config.yaml
encoder_arch: "shufflenet_v2"
encoder_kernel_size: 5
text_encoder_width: 192
text_encoder_norm: "layernorm"
text_encoder_head_dim: 64
text_encoder_inner_norm: false
momentum: 0.95
grad_clip: 5.0
Rows from block 10 of the image encoder of a small contrastive image-text model, named by matrix and row number. Rows with one number belong to one channel. Each number is 500 + 25 x the weight over its row's rms, rounded and kept within 0 to 999. All counts start at 0. Numbers have three digits each.
After each channel's rows are labels from the 100 images, of 14976, where the channel reaches its highest value: "top examples" is what is common among them. Only what is clearly more common there than usual is listed. The data: views of escape-time and Newton fractals. In brackets: how many of the 100.
# p10: first pointwise conv (encoder.blocks.10.p1.0.weight, 256x256x1x1), inputs 128-255
# p20: second pointwise conv (encoder.blocks.10.p2.0.weight, 256x256x1x1, transposed), outputs 128-255

p10.50:494491472503502533496500525477525468523471541519505487518481513498531578497522457495498517493532503501506434496491490531526484436510498473498509506469540522553484478504503474490531509505467494468550512481465493538490525501483471509509455481525517458482472466492542502484482481499509493501505489481515530481512517510479488512497497542502463482491496485507536517487528510469529512556525
p20.50:474508519523466479531484531469458525509536514496459489483489476517518495483479536531528502504489484481486509486517443505472499516501479492526537491511497516540516518475473483504463467520519508498491477515484481487461517506462520519481492492475508507492524555515535438497460491496492490475462481459494521502507485476491447482522492509461508535500482465521483473448519469544489457468510
top examples: Julia set (91)

p10.55:500510464467478513525449471486554516515498476526534464515517512501519472559468476482495502492529490494487468509496497540497525497516521495497526519525473510533500539537501490509482500509524527501492457493512550547498530478462492523486488456477524492461537509511462523473477492487450503445487493439519479506463507483480519487525493547521490469525535500439547501513513528542472494501510
p20.55:448505462489507486509476472520419545482487496526484423473473499484510510499478535496463540494486493489514499498518517495481530486514496479500502534538506519550530507485489494483493471501456481477508556494422526503499515500485511504493514497503497526481503485477499525521490486522470519503494509516512520501516501488433492505492507492487498566541493478475506480464450481520537486446511
top examples: Julia set (28)

p10.203:488468475538456509441492469483504489476452479536509478494461497456549484505511502561498555473522520500493533515476482517486466487507518519466489497503479514527523502465506480487507456495471484468479493494479482487535492505525530502506515498523465486558533514465509490499495485484489483549486507499490530536518503505497450498495508540448463477554505483481510502467475532491500485484496
p20.203:494504530476473473520515519489482472532504485523528490542537516487535540473521509493534508449522469470506504486483528498522479508488444512497497452455497496486497506512463510440509522491482538560487476535502498510476449482488476549479486524499515502505510508500507525453505497538522496513465489526522484456452490508481506497529547471516524507525502520519497489447494499536522549455486
top examples: cubic Julia set (33)

p10.72:526444468532490504515496471491526503561497502462511497467485494517518477526474516553474484485497535509514517494504440525540522501514454558462522487518517463480509523514475492486497520464529469482486520512489502512491501524449490498498535501457470506497535528505489497481463529500500475492546511513496481508475500491487511496440521494485478445505439475489469533530504511497530487479500
p20.72:479499499472507480517497482506521471492516476508516511474477514529471557468521514499512524479490545525453535499553489460510519499477535468463507490491500480514504444497481513530525487463491499506511503447478512522524517504427507519483535514521529488532502495527476509465506530457518555496470466472495506510457498532490513560465479491523470510518549531506492502495503519484527495474504
top examples: Newton basins of five roots (57)

p10.235:502484468472511501523508583469472510499487481500504510481490480508474483482498488517455522474484466455555498512493501495493560468475503483499528545518493476457504498515490492521501514471546525480494513517496540473544528476468491511496503498466443473481463454481546500519503515457520494461457519502531474470520512490475553516502483507502505493501470461467489477485491532502477502560523
p20.235:483546477520502507500508544495520481504478460480472552514539508508501526495503483487482464491488510558482478539490512538491499478494515493522485555508506492478493487498507490464506454474491509504499551497519480478453493511499503491442471485466499493523479507527482496476495534542494499514470486547483501497539470521491490452509497492519488462494489501522443503522468511489481498491527
top examples: Julia set (39); sine Julia set (34)

p10.214:527466482444519506541454488508533470480528484516503494523477504474498509498504492515480502533526568555491456547520483475515475446443489503465502491466543526494506477500494527467479544510531457488497483497458473434488462475479515483469526487456482509483514515501499498457505533485505537532494501532485511525525494516475497513525509512501493515491498499518465472486484469504566453496506
p20.214:484500519511521493501452505536539491471546476529469519506539507474530481460524453569504496518550508464488506507505472502514530522483481460543481467508516519494491503510516512546471478505485481534466465515498503518450475494481471544478480467506509514508515504463528480488526510445509493525477474472482514521523514498470502474524475507462490501488545491484469571474521507471520476491507
top examples: Newton basins of five roots (32)

p10.0:476496547508539537530529517492519493496488510454461497465520479486489504460491470575517522493538488482513484495481491526520490483473457477516542522479508505472487572518490557501525466493525517492478527532493526535482509456488492510528456532462522524517465494484478502488508539487492494500497538499499524473513519423500473559514492490490484488544500500528469484498513505472486491512490
p20.0:490531481493499494502459490494498554445483483497511492446521520536449530470511495506451551478515457474528490525532476493491526491525518515488524576500493501481499539548515505508493496534478510491498499540495477511521573502479524494499522495511506528499514515481510495485460516508479520513512491483507501484495496479482486504461488477515491551505459469560502490498483518521531467494493
top examples: Julia set (42); Mandelbrot set (38)

p10.255:471477497512493453471507498444547476476521500501476513509514486493495549477511470547508501508492531482480481512546486518485541515539474544531519511495552459490507501501474453504521533486498505504531506445488467460510538499485492493483509475487510516513489503476473523488503460513484545554498486482483501517463487509549466530460494455488516474524530491485501479502489505498490546514502
p20.255:520506497540469479542480496455455468478490493482507544472463534472523492434512485469504481525516539512515475474470519466512503514488530466539497514517519528511476473495471513487476533477527461520488474516441462497483502487518482490448532483505512505497509491449496481511457521516508517457443484497520506485546460474487455511483498489509500481507458508531482523510521512520504447523490
top examples: Julia set (36)

p10.138:537496470562509516509473457504439498465529448548467468500492516486515466494481481504487477462503530531454494551515488512526458498492478540503507525471526510481542519487495439484483468515487513496513489496509480543494516541475518486534466504503499504593483445490489519522470502484523467472534498506482414528487510458528521486492506495524503455522524478515521469476503484477492528523486
p20.138:486502517449500507513480492483496525464516532520494496557500428501516500458488454487522492461483521463464483527515488490497540483496506509487466525521502507508522490525456507440487507471517467523527472523511477435484515492542507488477495522508485502522453497522475481494532470473489472494476503471530508499490485529465508490482491501516491477487479474537478509503513506536502475474473
top examples: cubic Julia set (39); grey (34); Newton basins of three roots (32)

p10.67:458509561470452508509478505490501522480489504481503493485493519509513456484527495500533460489506500514494506525517516501512496490495507524465481529499464470472503512501460475500525483512479499453522445562494478497511513477551453546537489484487477495499447482458520459480485472521457435495518487501472494554499500487532490530515452489503501507474523472523480470516515506509456517506504
p20.67:500480472529503492524489508554495510520524523499522544498535492503496481480478445524482521473444455514540514533544492494487530531538478553496487504511509507528488525499468513485499499506519489525512498487461488536510463540491480489482491515555518473487510531523514510494517502478495502509534516548491585511540517510500508496518489477532478468490515490469506482456482504525510481510523
top examples: Julia set (62)